{
  "encoder_num_experts": 8,
  "encoder_moe_every": 2,
  "encoder_shared_expert": false,
  "encoder_patch_size": [2, 2],
  "encoder_kernel_size": 5,
  "decoder_norm": "groupnorm",
  "codebook_size": 256,
  "beta1": 0.9,
  "eps": 1e-06
}
Rows from block 13 of the encoder of a small image VQ-VAE, named by matrix and row number. Rows with one number within an expert belong to one neuron, the router's apart. Each number is 500 + 40 x the weight over its row's rms, rounded and kept within 0 to 999. All counts start at 0. Numbers have three digits each.
After each expert's rows are labels from the 100 images, of 14976, where the router gives the expert most weight on average: "place" is the part of the image that holds the peak. Only what is clearly more common there than usual is listed. The data: short English words printed on busy colour backdrops. In brackets: how many of the 100, against the usual share in percent.
# router: slot weights (encoder.blocks.13.mlp.router.weight, 8x192), inputs 96-191
# gate: expert gate (encoder.blocks.13.mlp.gate, 8x96x192), inputs 96-191
# up: expert up (encoder.blocks.13.mlp.up, 8x96x192), inputs 96-191
# down: expert down (encoder.blocks.13.mlp.down, 8x192x96, transposed), outputs 96-191

# expert 3
router.3:519471560467511516449550552602525505493440426478442515631485519533498533465522537477508518434558452490525481497453539465508576530501453426550425557510507490523481458465510579523464442511552495507462506549551467540525536483496550505518534549523524500472548479434514540555534460532452508517
gate.0:504515501523485459467508514474579448559543523485527475525435505494479543514471432515507448493515501512530509509503540523558566505510582470432451517542475558536553479527536570508492496542475539564475487532520473454498504503546512480523486527457517574510559477539550547541478518511468577492
up.0:503515512442554484467512462497483514402512470515496500570461512505490509530574479428429478527452515477546439612562506467498508515476493506456408459505504457437451493582551534481545560516506494504395501462513459513463510479540426479477444479479421534505507523578490494469529489515506518481
down.0:485509488460478460477523475472453526438521437473472519454528517533467488521577520510447427506526454502466537542444487561450557460521479484563456483526459473510499567534433529490506467569461534513493482481555574500452567529440494483476444536501446527542468562454508560460472526413461487464
gate.1:540539478488526494491561477422416525507448477545524506515528469510551539569485520479504431512558505457481448502469443515443478414540529494493445454494478482486601472538507480472470453487499526520502477477524481500386555448520417507525463513505553486481441548486539548437522447480558486530
up.1:499421516555520510512507517571514507428503452433456463507470482535465508449539434507456450507568519508507531391540649606476553447554540456542502461544424572487481457434515490519553494489500520458523519528500415493476452554535554447528498454499468579478477468590485489496506537516538515509
down.1:483510492482534491508490634489542507449547503514491458502569563520546463493493417451517471518492512517498489512517515557476489492534493515558560470478536481510494486545518483548469490454433460452524421610474566443476552521493529434449469444513439454477519504532500573573510514496514451478
gate.2:513447498519487456442505454529522539434432468472522450469471482559476537578567511514528496531591537557570534509542508582545477556455477525417495541558489540518438519545523501492525494496536401578503450493517536455482435499542536425485591456489474508544555490497459477553525546516433462529
up.2:555443505449483465468415446449545523493437480442485453485521558486473502481528524510530467428447558498520399549415485518489492496488514530490493451565555539507574462561544489496485592493484427556501446476557501548514423525537519489500463459491534459514525466460504449512559508514481517536
down.2:527457499485461525512526519515500493535530487594492502536481496463534524488493486565515499479477542577531517457584494561457490432544465425476529540506547493438517434444430526571557450513521506452512500490445513519473509539508504476514526509471521527489482544466553497426505464486491535495
gate.3:496501556450411468554382568528438482501564493488475474459530478484450430478465490497564461502515538517471557508521493531525494421460562475531519519485469459491469479502442526459515546486460487420522460459429477491519458499538474494473540509538380498534541430530512572492530453545506502436
up.3:501575502499509497502542513501440481470496552457500530577533478436555448481516508506424385515475553463509414546486482502509563426476518492440465478494517481475481507525497537477516507482458564441507458419440462594421421499539415494582502472493492553430481500457453512480518554510483499534
down.3:469546428498443516502547513543464548537434497476372518487523543516399577576567464477456463575507503544527460485472446496489540485480530504485492479481518460455447532490550525469466517504527505510519450485485441430544502486549517557484510495523527482457531453549481514561526471444470486487
gate.4:436494556513483535527540450483539461498519482483436546442461514534534494547498501536453526555591377608523507540474509467504484557481532508423523456502552495506528449440524453424529535493440488501474546534567457539514511458483475479441516436540469534473575486395496477425485516493527541550
up.4:494516486504574472516516494470531449539511478481542563494538413517454473538487586473497487459530517510554575454494480506509461467514531505472485529525465536551460547509508574454427487561495456496482473480496586377481525520494541439516481497533545538543478501456519511526505433408451576548
down.4:538567488507500556522461522497561543495491542465492502588490527494531444427484456449512447517431447462486533524467509485450500509525518483456537459411511473464495467547480534470455433506527550384581538552577456503552458512561419502456520503514509486507532417453434478545525527542499517486
place: bottom centre (60 vs 11.1); bottom right (40 vs 11.1)

# expert 5
router.5:532466453552556480504492478449410480494491543536503483430620486427535485563454496484510484496539496465446496473513569530430510595520556524482471490530542506515590413465496510504566538474504513493447605535522504502484549516504466523476481522468535426494443472516444468496408517482508481523
gate.0:465490449517505466473466461498456519508445528525517454475468506511431547504528509509491503455542565539481436528534527521510551487421532533465520592561559505528457531551508462524538527519583491470484527547458520576508470503502478389511502472467478510538371428530472493547538538538450476551
up.0:519512471519541561452421563487485577548503479530502588563512538520566461477506535432486482584519501458482475574516493564504477503490525474511414465464480486486570451483591504523438486464443420522521522517496509384460460496487547556526542489456536490515565514487435473494533486452472567470
down.0:519546396502540566571535492452452507534560510523462487478582492475530525474540463526447517536514514546520513524502521489543502572545500489504529486454509468518437484512508516548536467487403553476493525593533505488497430402535498517438500545505518461490556507531532538587475487478547545601
gate.1:495451575509550490482484441546483455461505576508502480469523441484450517584437489557531474449576576502489448484559542468526527502428521474508549547569547442519441480577452475488502505567543550497460534489480515593540528511548443434475523489522549495510418473598524515532539493543491457520
up.1:564466527529530495502462543461519544569547471485497567524497503559579441481489531482547480523481492500486522518446483493409568466547511484491525436441529509514548466470494521478463464498426493533509527503504546419477470520501488555495520584456518479495519525455480505473479513449478548476
down.1:541515486512546572558459492481400442541504532509483493430588495471510491489554461467479597507450531511580486477487488479456516538529539581483460485468543522552448517567503458485507520435444554464477503518553458485532513493500500428475559525521510428483469394490434542566543546472559538562
gate.2:447483496529498555515450537463541490532569452470485527493573430537521490508527513535542497516546413444533542536457500520533496510496520508431499506464495533507533477452571476544533480432472483458515514543425531490498480524560525535470533504517408457414458475497522430473482396515510616471
up.2:544417460516410515556519465490467535506504493551500536460508482476513470517465499505555516494394482466538456516463464523471542483504530473551445449507437480542518479476457511446504540513448482496455525503516498472481547543544577500485465502472458497576467455504486526467489414471535536503
down.2:522452455453468559461467525524500488463433599497435464427484461535474473499477479469549460548464467528522551514528481479499513483447474553484509570563471513581556519473411447497476538558523541516479399496465512439492502555491563471469503448532463528538512496530568494511525465549428502514
gate.3:525513457498488489488492431539506528475528455521548480452502477461512544463458487527497493482455490530476463488504512444446566561422463516462487544463435458507503458553554483511474524521432512477540483448489480478512462469495494481551444504523492529493541503482510531559505493405442507554
up.3:467459499471504461488600485555486469585458483545463495556498465486535510493533501454517557513489548466510479531450586479499532481507487452468478574496502464505496468442564451504554507518505515490475472528413404561417574494423518433495435499473451543477524449455554533469529422531499487516
down.3:496483500518546451481521540452529450477533495465526483464499521450521520478559526512526473449503457520546416514496467523500555447477535504459425538564498510527507545440482534430543504498558489479499479533510523502528465519577541463547442414459489553459448459498440558566519519493428499496
gate.4:527492527522451489522492501467479534549514479473548529452503444504473418454511478510535485477438487483533521512468467521513568513515483467497613486430489526510579544452461479513497471462422588506551478473569523502549508525453497565446548501522471478478481492523457473462560523539524447481
up.4:544472509437480508479482452591473560498481587532577443504447487517421462514565495531499519452520564530489494509505535554485575448476516497541527407518488516473562560519451528446569561496502495528457465488544508519549536503503450498533484519515521522470474459505542501536499515477457468545
down.4:586488540498468503502576515441551491529538544374522485504418493441516495472471531468432500491521456495417427513572417514502462535496546483543508526581500578509462573428542495556470533419477509490555515468536512523452496482504500480504536482541486526507520460476470550495466500478546522421
place: middle left (54 vs 11.1)

# expert 2
router.2:563460511486542504523440548551494456444438449537481493546479510488522499546528557487490555461550455513462453507441551521506534520506459473510451519535548500524473450556499591569466484497548534474402512547559490548529508449509459507463487521561503516527581503480535532476431452531472516473
gate.0:494503537513477518498481444504566493494454428510512434377457542560567497501480554486442477577450550558547487549497518447543522473500465510497513538508506513533479518467479546494445486461526499494502490537512534481388458547504423421455513486551518500568484535499503554512429500454469574570
up.0:587520472423471549561485462489538485541482531540579491524578450518528512462531554435524389463453581454489533555500487507482456472506470498484533497547467520530492457463539601446464480517530600528462518459516516474467482565458587466527492462547503551510525582521517498475478505483471427560
down.0:457476530528494483553579501532423557476528409459548464511483483481540486482507474467490533546466492528477551507568487492562476513516481416528431516500477531466524500485494554547484525454461541511456550578395485477440472511466494447549510511529472537494504513453574463480539460511537580503
gate.1:494425508542473458532551421543536456429440524536474474485474493517532554569450444418482509460498533536565516501513547573545442506478496493544468513530487434518506485513499454493488501464501492556551463552423559454461533464446473509514521462544516536452437534510464507574438440519540524495
up.1:463520519491506543483564527479476466472531527458460490519458425496502409571489437509542522459472467458535525422587469485481477504528534466488572498557496443534517489490523483540563502468480489517459572411442499526482473434515519454496481539498461492425480499561514529561500552562417517359
down.1:520514551480502466443468506467471477515519475464442466507497526463519541514493468560500473508482461503446537472528499508469434536474492498460571419510496515459439493496549523474570562558493480536494550572504516471449555532576450551656484427428422522476475417501479543529516562510506557449
gate.2:490459456452504543523536489549481471471506523561462535547534436470520560540506515513496479449532516495544433532498520514480481536508560541456419598568460549476478485495508527593522506537550514485546503543519507553495498514531465535493450496478464449543518503479549504504519424549475532465
up.2:505560552512499473444462539495529565522464477474545507485440566571494473495495477461491520596442468496427532495496481533525520410499485470524532387469523435547518524420540450448465468496461493525481521453484524432491459530458554481505512517517554562449519513444495488490482556451519479464
down.2:497571423474596518511507470508420540533487499451557489516550450480534518485503509440476503490590495411544495554501455559503500557510563524506499497584495546535506550576600480516491502469484589506482481480595522484483466489491516413453483481513494492487506474540552566540442503459539524568
gate.3:477551583471511470527471536495450525475426488479606593522536593471531488511442547498556476550457491481506481556516513421468498577491518458527488476479514542434517490524513546418481467536515485493463466504494488465510538409522527450509492544534502513453468432581449638496511442545549477526
up.3:458540575526485579529583484473535569487464510460454504527473541517504475521433549546511475462445483489426496495432507496490459500540547535466562438451499527441537551523530497477490562522511571473481468456504541500491564504535491477525519551573446453514470549446490512517544520472514510473
down.3:428446475473489424444505534497506550514469547498510492478444469503456533498528491518448444527484482450517491550569533516515563473565574525540533545477440526433450533465457475486526530533459477504534462490611520501537546474500471527494522525459486463506540488490512448543487457519537451458
gate.4:516492493493495511456514480574502559496488443506597552491536555530454501511436432528421482499569574452566489438518498496532457511541510540523514433546463458482423473496531489511427483532535514428544476544520542526489523513475552440520468434501523582497506468473491557515509497523480498498
up.4:518504431466523463486459487460526500518500451535476421497438509559462424475529513496460480497456464476532491491484473523470477532461517483588450527514485475519474522509442500499462477516544432538487544509496430499562546528586473480545503481471499482524483519453541510503582596491460550509
down.4:506539499517580486517516489435559476489476460448471483526531492432469554506479523523502467596491510504449507500441452481473477482508540510605443578521425458491513508485459464514458527460509532538477467459412449516507566506470539385513518458566504543500512514477536475407448500386564507513
place: top right (70 vs 11.1)

# expert 7
router.7:498509535475469527525496572503529515478501458557481549541427523538465486411493560496527513444505442515542446517433516510479553414482453436499468560509540463502428460454523563560491457465547511468470487495466497516514509476531528534514528574423504544487511543481506520464529448528521495417
gate.0:550515486574558460433586453455431461564535453497477499538450441463466543480549479409487508521535483521503517508522482579463514488488527507460557453440485470499514516399501476480489510527541479522510530522492523458527579469482490495522488483506485558463454480528450485504434535454543503539
up.0:496444515434532520508523499559450502506419515508444473514593551467476492534439471451546527520518551461497475470507467513443548493456452532555458471443550589512519533564461520510472550529549485509547552465471544428511557472498506413476543547453505501473513444481489488513487563477579594526
down.0:487506461490501448489565500575489512499495486456488482527459499552468484506472523492502551491462502502450438492472522508541457484436503572560498549509502468510568482547482559385484490607473546560438466479515540457524494480542488536544503514522503579528571508491455540533477506521502405508
gate.1:478539501488383491503486525494498495463457529458500482496441472551544420509483464494424511438422513460451523496488471537522443533523522543452450503481498556468557499454493583442485516494524483533519503507583470514471438524504527481591495463518504460470480552552521431510392554496433448526
up.1:501500569488534540490489476458510556427456541528486459506485571558511494544468467443548512447505516433485539504522597507524521454454476545500461499518411546433472541527510567498487451509498494539522447507571483445461444518558444510415497522549503521476564535424539592497593419495548537535
down.1:531484502528572555506439473513435513461501502490466536563534520482537503535502476545456440488512483566445567487571501523503447508516501501469449509427496549556521492557494455440534506539525485474392432500505489562497435643476512575463467531479497491481491483429534574441500488562549478561
gate.2:493489532464497485535531560511572501520493389494428525549516482508465505542484496456474507480484469504520500508484586494470443525504467435511465462503553514558389431516458485510464487462488550455480530494505458493481433479529519561459451442536493542538554484516493476517456438480580508518
up.2:458492511455553509551526510554464577535498487407604500533558487484526506414539550525477499535503479492475479497490538433506481448424456524455490466410528498523494481394491539518521479514493509423470467512538469540528592496491556569492486447519522509553446532474510544533492478488524478483
down.2:502484457386527527481542511556486530554444516458461461513588433486446516480444404430522533496506504474441534499498524506526543494501456470516526504505511579455466513505487492482468452490545486492466438451489446571612544505551533495500547524548500474505539459459469448569457509473572530486
gate.3:501492538488526555574546538494542514535444568482469388529512422529516475534501499448460443506517539524564491494527522414522535481521549469473418525547504500519453479483456460532484517567452479540507573528566480567516522446505512521521546463522452445535511530475472498441519527521497507483
up.3:476432511430551555481491525525505521555471511451525484493459564450504495555487588487446466401453484524475505525507545462446484486536450398507552532529424607546498518494455550437476479490568494473509490502523534533536429533523542487526474532522497505484495476522481491547483456486525485506
down.3:537526500440488481509491525477490590524515495498494488499503542522455525473494498534474523513509416425443546505473513463490547467509491520492553448428518556481433487507375533541483566486468410507425432471507447503590524448502491511439553539545476503436539542525428570500509486503543475528
gate.4:418494466452476486486547505441554561527461532516502497518502453548454513496546529543483450490379519497500548530498508421502557521486527555545492413543480527541532494484490542507445497452526482469505594513568490512486535481473523404449492487526543536562518482479500508516435461534522466489
up.4:472536460478493471521516509498456535497484512549475496481522470496493511438440532530459504555510519520555509543491493505459426584490510484410526513456482529569415395576584467528456503526565552545472521486511438501461413451489555545475515544517556509467515498583505499549523497395496481507
down.4:507484489526434508515520501482435480470521547518480546484484522481467476514511527426452510505419503430528487514506524520520539510523527456431484424479469537462544471595456537516539510534486375490503498543494565438508456574512473466469618493453551500532523455475494504522484485494445469534
place: bottom centre (27 vs 11.1)

# expert 4
router.4:515481385490503561526504548526437412465413423529474554499529461452597533529509550507445566483557467518498481532469523490562504506502493480461470564602546505519494420542475527570466475523544524439431473576519522541468485507523482538475468507515465494534539510499456495459463452535555520435
gate.0:415497516504459523544465528457565524419475398483534515496524531463447522486467515492583391483543482486502464520479466508444454561460471471490532509554522519550434585519427510413454469490495487481471484496516564444453537526514550413540573518511490490536456518492466512530501502512559503451
up.0:494454451509459529465510537512481496546494546479416457531496485499500512498509464371517551460468522474482501463513495603540569470451426534476516562485497502548478475510511435519522563555429422510537531518486490447482475463540480542517467512474501553529541459562508487411533483535438492485
down.0:556502554493484544493501498489453519511536487505536509517534551562595545453529460530496532442476437455496510520508545499420471465519545470486484490445475495464488488465473502420493418473495518502532441499519503478459438569498513484540471524422514537456457525469532502370524400547511545461
gate.1:511522471469575468478487458525477506458467419482484505530448535523542423547554506520498508478393541519526516504495476503504519493494459495446496552506492470471495577538459445477453562456505484523554538476579541456551427468509505532433577421532510469554527594468482544474493485562457504489
up.1:493540506497544520503534551488403494495594507492546456472495412559478475467493482535517531535549512533452519483491543597483510477427419522488585516423442477480466505488484448577456486521495477548499508509488442471491504442515478522478487453470465488437559497471534520504418533446493531464
down.1:557428505500578536515476516472530425464570455522492489469515519452475454570569446516460450558488427503517495461496480422476434495519437476561561478557493486558527452488484473524517552482523464567556462512559543471532522569504436526510441547474498525528478499537483440458506478434507489522
gate.2:448477439451459453465506410526447511459441498491519491455486534535505497521493558511475471428481539487496494497488433524500466468469429522500501529560446525522558531547478498527465554493481529523429554454549490421488517509595516493483551444487507456547537515499499584573476437585528559494
up.2:528567486403410496478549491524480491437440471470511568503490515552584509498477527479554504445418530488557510458493482549531586560546512516590440488533482491572527451501461462447467513481494492492528500520485490481451449540494496395554505482449487477568475532561473504564559453560492497526
down.2:508456558502467516585472510476555511474532515549516475428528500510530512492491554506552550488452513572551459454534528502468546535451484528527408478482555512463514477578498584523542500529506496517514568511519494524507539457524567515487499466529570517540525545514549465494502470509581562540
gate.3:529439525579501457590520488513503525475501560629498474574490484463559454516470483507508483558551576544473545449599496500510567528531513537524514530473485536445521539471500467496521532428549470563558571474439474505509524494464489534530482519387503544427506482589469496506409522472445511484
up.3:498489485483500510529459556457527521453450465435509525495470474529437533413470487468503496505511457479421489568492554403492453464482449532556542493493483488507496494423493381471531437503491469498506521521525497500412486396579437452516485508520499519508478506433498481571495466470555501543
down.3:477487504448459472532538477479496471420419505495469532467472454469462541513529448473437516513492514527524502545521492491471475440462526555447540482469474543525534487525539466530531607480533471511473560451557538510557472566483530461459487558472495454525463507536514521490500461426520433425
gate.4:504477533547444433448548429466585538544545558457485590486468484509470517521480500461482550453502501495492520592519440502553472534511532515549454479597446552525536512523484461488481578492467532473543504447545430498490506537489496542566493470429484526512492499571423496516518522508504509467
up.4:575431490531470500512544558452485539477486494479559468472450472438470494521523490536446507483543516480476502520488550424494516502433518490468430488491490520584510475562498479505423479505507503515462522502542472495472452482506512527507505439484479542529426527404493528574565548525419516526
down.4:460506464487481572468474527489488466574491425486488513541533441563563547509538478584530430518517489489484471499559511516412458478471500518477399555508564442471420501560494482518527505503508497509506483530523495532540462500522493494497520469571560502494439516504484524443502543456459525459
place: top left (57 vs 11.1); top right (29 vs 11.1)

# expert 0
router.0:513479429520527461534519467496430445471465491564502476497650497501545488557547548567535543554452478497502506487435486510548459583558524512461522493445516525579525482500527485492553563445497520471521543502512548476506558495444480477483438585501509472537451464533510461447464568502503556537
gate.0:445561463458522518517564485491508443534536533562509528467437519536522526435453523581470506544566496506537528523544556458548523521535564509451472568504460521455524441476464496495513526426483484605498490464504438457578475424447492497492518447513488476485513493508504496466507514466459524495
up.0:391466471514519451543568509473494541508545539561478545568523447533493451518562464515488505493495486552452524473493428565536455490424471457489509480543523450418483495411545515494520525527490498556549508469461399519540482486503533496513525521517486496468532461548470387525550522437496465467
down.0:530530541518498535438547536428573419501512477456454460498514581431509439560448504487564466469470440465477508552528574492568489473489485538516488442549540506503557538520548492548426507505521528528452502485498472440481393493521462451498516514473582517495504530543464541483457520598553440503
gate.1:495496476523499455512601464468522457507515493490456509465424489545550510475512463483431545486461547436512530470561447446478523464486450521472480472464506473524545507384532494518444554543528449466478489492466463511583425505535500507506494575529503507522550514517549442430505523508480525535
up.1:538574509548470541476464516478475420566505507463477503516553502439449557495497498478522507573597485541442477492526504432465496453521483428493552461575522519449495436505441514560438442556514497415485446519474561539493499509529521459423518510569446503415495470437567541518495514471528447510
down.1:459519534554474476501516492446461481494501494496492513566537489467522457474497546493483473492475532545539535537463454477480432529482433577514476492451578536524559564543537523479484519418485522511513468542483444514505536451623540540469412550543543520478550500458543450559524502470539546596
gate.2:505492529522502483471469480444540490472550516548510494486484522502497568606492442530545539542479479510492545480498478509472534481493548471543473461563492446497495538589505505526534450538550450451509485559544467512509501542512462469528494511401508521456493570580461473469559465407474528512
up.2:445495561539440407481484494514553462508473511543469509482480535536528595532540508542568544456534454517534515497473490590472532458549516529527559459482567455452516518547523456492541493474476517535550549470509512490487500587519459498530533467474517447463546560556506522525484497563514553615
down.2:508506516458484406554540564502530548459504430535495567464502578558547462506478468549432465414530481496486483442503501502535504516460531466500536551595487521543493462523482496499509457546491526486523521430509538464486499526485501511548483520605464528496492536584499436525475453522509434528
gate.3:506488461553505464536596510549525529498508500511405537467441557516518527492511477463427437499547476468440503473494515548430521489508525564564477562523501491501501478516489510401539487515454448528529513523512504567554461462495507505472542513452504478577510531543491527437509455548474483442
up.3:484447532602503507528554490462528557509538493474483449578485505523561480477462530456458538498501503439463578502553510475537514559533542565468496470483431417515497513474499541441561452494468538503571476463483444592591517485515503530484488557497525474521551493533492494520508492492472469494
down.3:575542501518554464555465495514551519626561451502527452519446458486418523489460428507455470528487486510486579504466535527524487484580495518537472450504527543514449544481535513468513422509491487552522548444452446467559545490544520523528525502450460481552516414527457494525551513504482525515
gate.4:458531437519484461495488480544533522483470484436513410456572501424487534462520450483433544479533457488416502486595458453437519510428566553517542541559478494497464528543507529485493490556498472463454504478532475465446487485509526497492477464442473430490436470491578478553387509489409453483
up.4:477459449534442460536468518534473506479432623472644559405511489499519421463527511452495511395478571587541503492515463552483551466462483517525577604490519501534519478528483481538515485538536532520512472438473505480476480458445472534512464466531510441516495435528515493476500478525477534491
down.4:517428459491458520540516483502512484576534471457471490492525536486475477467519513539525570471479474512523539539529518499485575521551509512504506420516546569491512506495571482503502514520540555525473490539502599561539505548446570390500425536548533479468509550475440522520469510500489528444
place: top left (66 vs 11.1)

# expert 1
router.1:507490489476523508507535430500510436554555475492546470528447495551543519509521453489474509577461501473545544518519431521539469520503560467505507438427422542573523570520472480409494493480455447520586501431596443445471507449404528517528474439520565482486546469508519505529551531476416456530
gate.0:463463454543532492514525463521520511441524552491448485517534402503574505504458505495485526470521514458496489554472569447496502511499553502366534590577518519449453497463426503527524506506460500463499523589530496549442485453487474515463482463546460500477456474484507501490480470587543486516
up.0:518492478469459523492461520550486552476470464433469493569495463501515533496494558484502474440508539452485467550434493446481529451439486460477480541549506558464462512497398506523473498536480511442504512567607540554481489511538464507447474419499491532442536617457545462525489417536551466446
down.0:503484510462458507483512474529473454501503567490571491449492395516505499540550460566485482457510495496550477496491428582508484480502568477402487439600488549460463500504459458509529444505432494467513493471530579518440445576495493533480538477476452452582499578514497533471538439568500492489
gate.1:548511405424531563517435537452517509545481530490493542479513458459493512404550483495562509422538460452464506532551494490462528530516501547489548453504447479485477437483517509470514476475500525434482513534501464427502527516503449505496474475521467495415501505511484436571444541538500484569
up.1:449490562587528550503497524469533519524535457522482513563439499604551489527487514515468504515521485516475471488437525539519548424473528498470449532497419531471525513469480540435455517559552474543624455471525527487445489518477511530534477457440511530465530529455536581438523459523539514489
down.1:505483467479574542497490514476412485499452509514470447559473494577525429528473418507476550537622474495546500493485547505501492556460477520509476445398505425509498535548453449489509434521532473495497490518450474423541588447469426419506518533533534514472536474498540522519459530541512524492
gate.2:464497502520520542485512447487475485465543554517488482542501474466473582540515565486428493462469438503453500467476549438480489535497540564475523526551515479457485548431402521550486486541435543519511498509528514571540483404492454566514497532514486493485571528482506523511495467572560512572
up.2:512552446528450494547539515496507541471478471501391468479503453427514518446505546494477504427469473452467464573440503466455510460487503518440524566554486532498526546502446510541510454541451530448510528542552538547469431434518438535526436463510458468445585556508516468471508444591547449475
down.2:498503485442445537487479470515450516492498537459524511485484365548471489570567510550528476463489418472565465485487388555456486475485536511445508503537451499498428557478555503553552533569468480450552516394527544557513478548506532517461573463554461479537489542486542476536509487544485485490
gate.3:541504505530508543596443503476418441504557520565590459512469556525527480516474476467505392549464427491491546567506517585494453521462425470450519487432443493428532478490516482466462521458476493532519497524526478528556459425541501537506510477561488486495530498548493508449457530475503533498
up.3:448477560461484531542450537495505462495441521500516485477493577484512557484568508520518528520566524467559450548498458542536509500441463497573465589583563508521512450461453476563459522497466513514524519464475559559411472501529540425529503570493490543543448520576487516487603425544547481519
down.3:520514461548426546437484452506452562522531538475519475490468547506528405558481507476547553537512447418575572540522487565508548466507537526480454519421481509492533448526496582422499563574475543483451508486460555525508509425549493525474492525496459495458538493495435477543451494451573404570
gate.4:433555411512484488463467499494436497442476498494514520508524508609474532523478553537467493473501539491547458525461498513487474450417500529480485553537487483485472576546437443533422504560525515532556489537506466496477513540575521490451553520537548519524482540475473581503476494508561453456
up.4:427461466472452496476476508475455486463461553445547507485485444536485483497551460482419495383541485544442500514501491476536457523513496470489561539487510524565485484499529459598441422487514532501499502488486487539522514513513492520471442538499565473458495476513489461536469502560523449451
down.4:502477430442483513468520480518427532472553490492563547522564463555465518489448537461478474463542538435610524542524389535427521462551586483445548496556430511472491537466483472486463510458506474413436497521521506512552544496497495549501513545462507493526561562520476522495573457493450551507
place: bottom right (87 vs 11.1)

# expert 6
router.6:496460458514470524557522498502511520455557481501489487409583461419504527583535526546496487460476544505503499511465479476534466598490502503465587520480452548481510496481424391526542530523432517460622517474547490543497505534509467473464456516496460430524456423570521511491437536556450454524
gate.0:495462491508516473509557502445515435492490534468510519493541510473525590495453500516593524495505471490504556458473576516597475467453544590523528510494517467431531501527458510511480547519468469448482525498410487548485437490548514538552453582517516493508549536525496445515472556477489509532
up.0:546568467504539476475419581492529505556558516567422545398517486535495490400527546543481567521483486525473461514547463486485540562546466459486501488559443515449469461462515501457505492480497522458497462469527479469502513505508534378447507492535522501448462524482489487473542499496505580497
down.0:500541501502596520556554476517443463487572478552517527459528513482578521530498535521494497448547463536500515501498593464516463526489552569551485519531513485480518525505463518568450504583489505506426399500467510535439459461519489408546487432513574514529443493512432464481425551505480528523
gate.1:509492511521497490468472493490540534499533566527470467462574508534461462479527405547524462514540517505510519556546516475463486454515504487495564523505513490502516501468564549413480437483507424518549502566531526515547543505510554491498480451456529505449475466496573484539528546451524528535
up.1:457476501563493511586501524471468510496477469494539562452550487467519489427551448532496530444471501495503594481492464549567542509501535499519549506549582513536502482488527500512494472449523525458495438486480496499458534582484467516464429447526507518505406458595488466468513457518560424461
down.1:516501504500532518463500472498522534454420474483534559505488443533499434510421481555473523548490484441604541504423456510498548463503509540493496481538526550511495538511497450531472531489498472470506525475525518531427564477542455569529482501504534488572504519493474492485458511518496412523
gate.2:566590436516548581452493495447411435595555502472459528466408508514474465476519530513514559440473487525414513526516491513438505571495452510481497477509546517552589486453501510593491531528546447489426527475476460438526466543504514497544505531456546485445520534455571505452424556487571510514
up.2:501527507471529502443542521474549484468502551405508492470567556405489415476543506469480495509530483502563469471526469467503561454515516504468460581542512486468536511478446489501489510486474499475486470529480542564600540461436509523534460517521443507544458401523479593489549433535538494463
down.2:495441503519443536489590456488482488519436467519475505504494450549476453444444515477548519534478486556462519420484506456572484493521488485478498547477500573510453456537560505419480439503516526471452433466503544497500468502494470460460508535517520497470493519457433531546520518493582456605
gate.3:510490489496514501476497504448524498570564493564482513482455521548500496528527566504541472605479468449546552570492504462479448435549530460535480432461469507522549462521536528395489511455518414537422548515494495444463536513525473524471497469478528556497521481435526515467529535439469516524
up.3:438515478519493525496525463512445529444459548441445502474578460479529545560463501499371485409568488518462475459473513466479502556469502514454512584514497501431491538467457497596477494569472551444526470503517535534510442435475493489486478434517491457570505480546509493535487447556530519479
down.3:522516503595525459526521476446450491510471498501436427482555541464539476430457486446551525508493459493507487506464553444508423599456478558548567571402551433496585519499483450521473482551540512560490497599450460526478489433502485462514502494543490481504477478524454495542520495522541558531
gate.4:495536495507480492544495500516461509465465506452528437502500527620474504542487543423452523419382479485506544581467507494465512458524552577571551561491507499469511522584442469520448499465571443477523479485543514434427501491535430512477511453516543536492427538507483497494515496468490488541
up.4:461417487474498489551487534424588556522601532500485511543461486452534469593563514496491491452551451465489522529497557523418511581465498466491515492534489505440490479533548451506552452530578456507445487552473516511478554452548499473509484537525485488485517472463546493526514435442465437505
down.4:509521550421531478533505519521516503468488496440513504552471461475559486536432568541490472482528508526446464614582557431453450577501490476426414507541487422491513569455506530507456507466554520572465415420466531543506476524480532510507502514470518461477508508548573410505477507484517512410
place: bottom left (29 vs 11.1)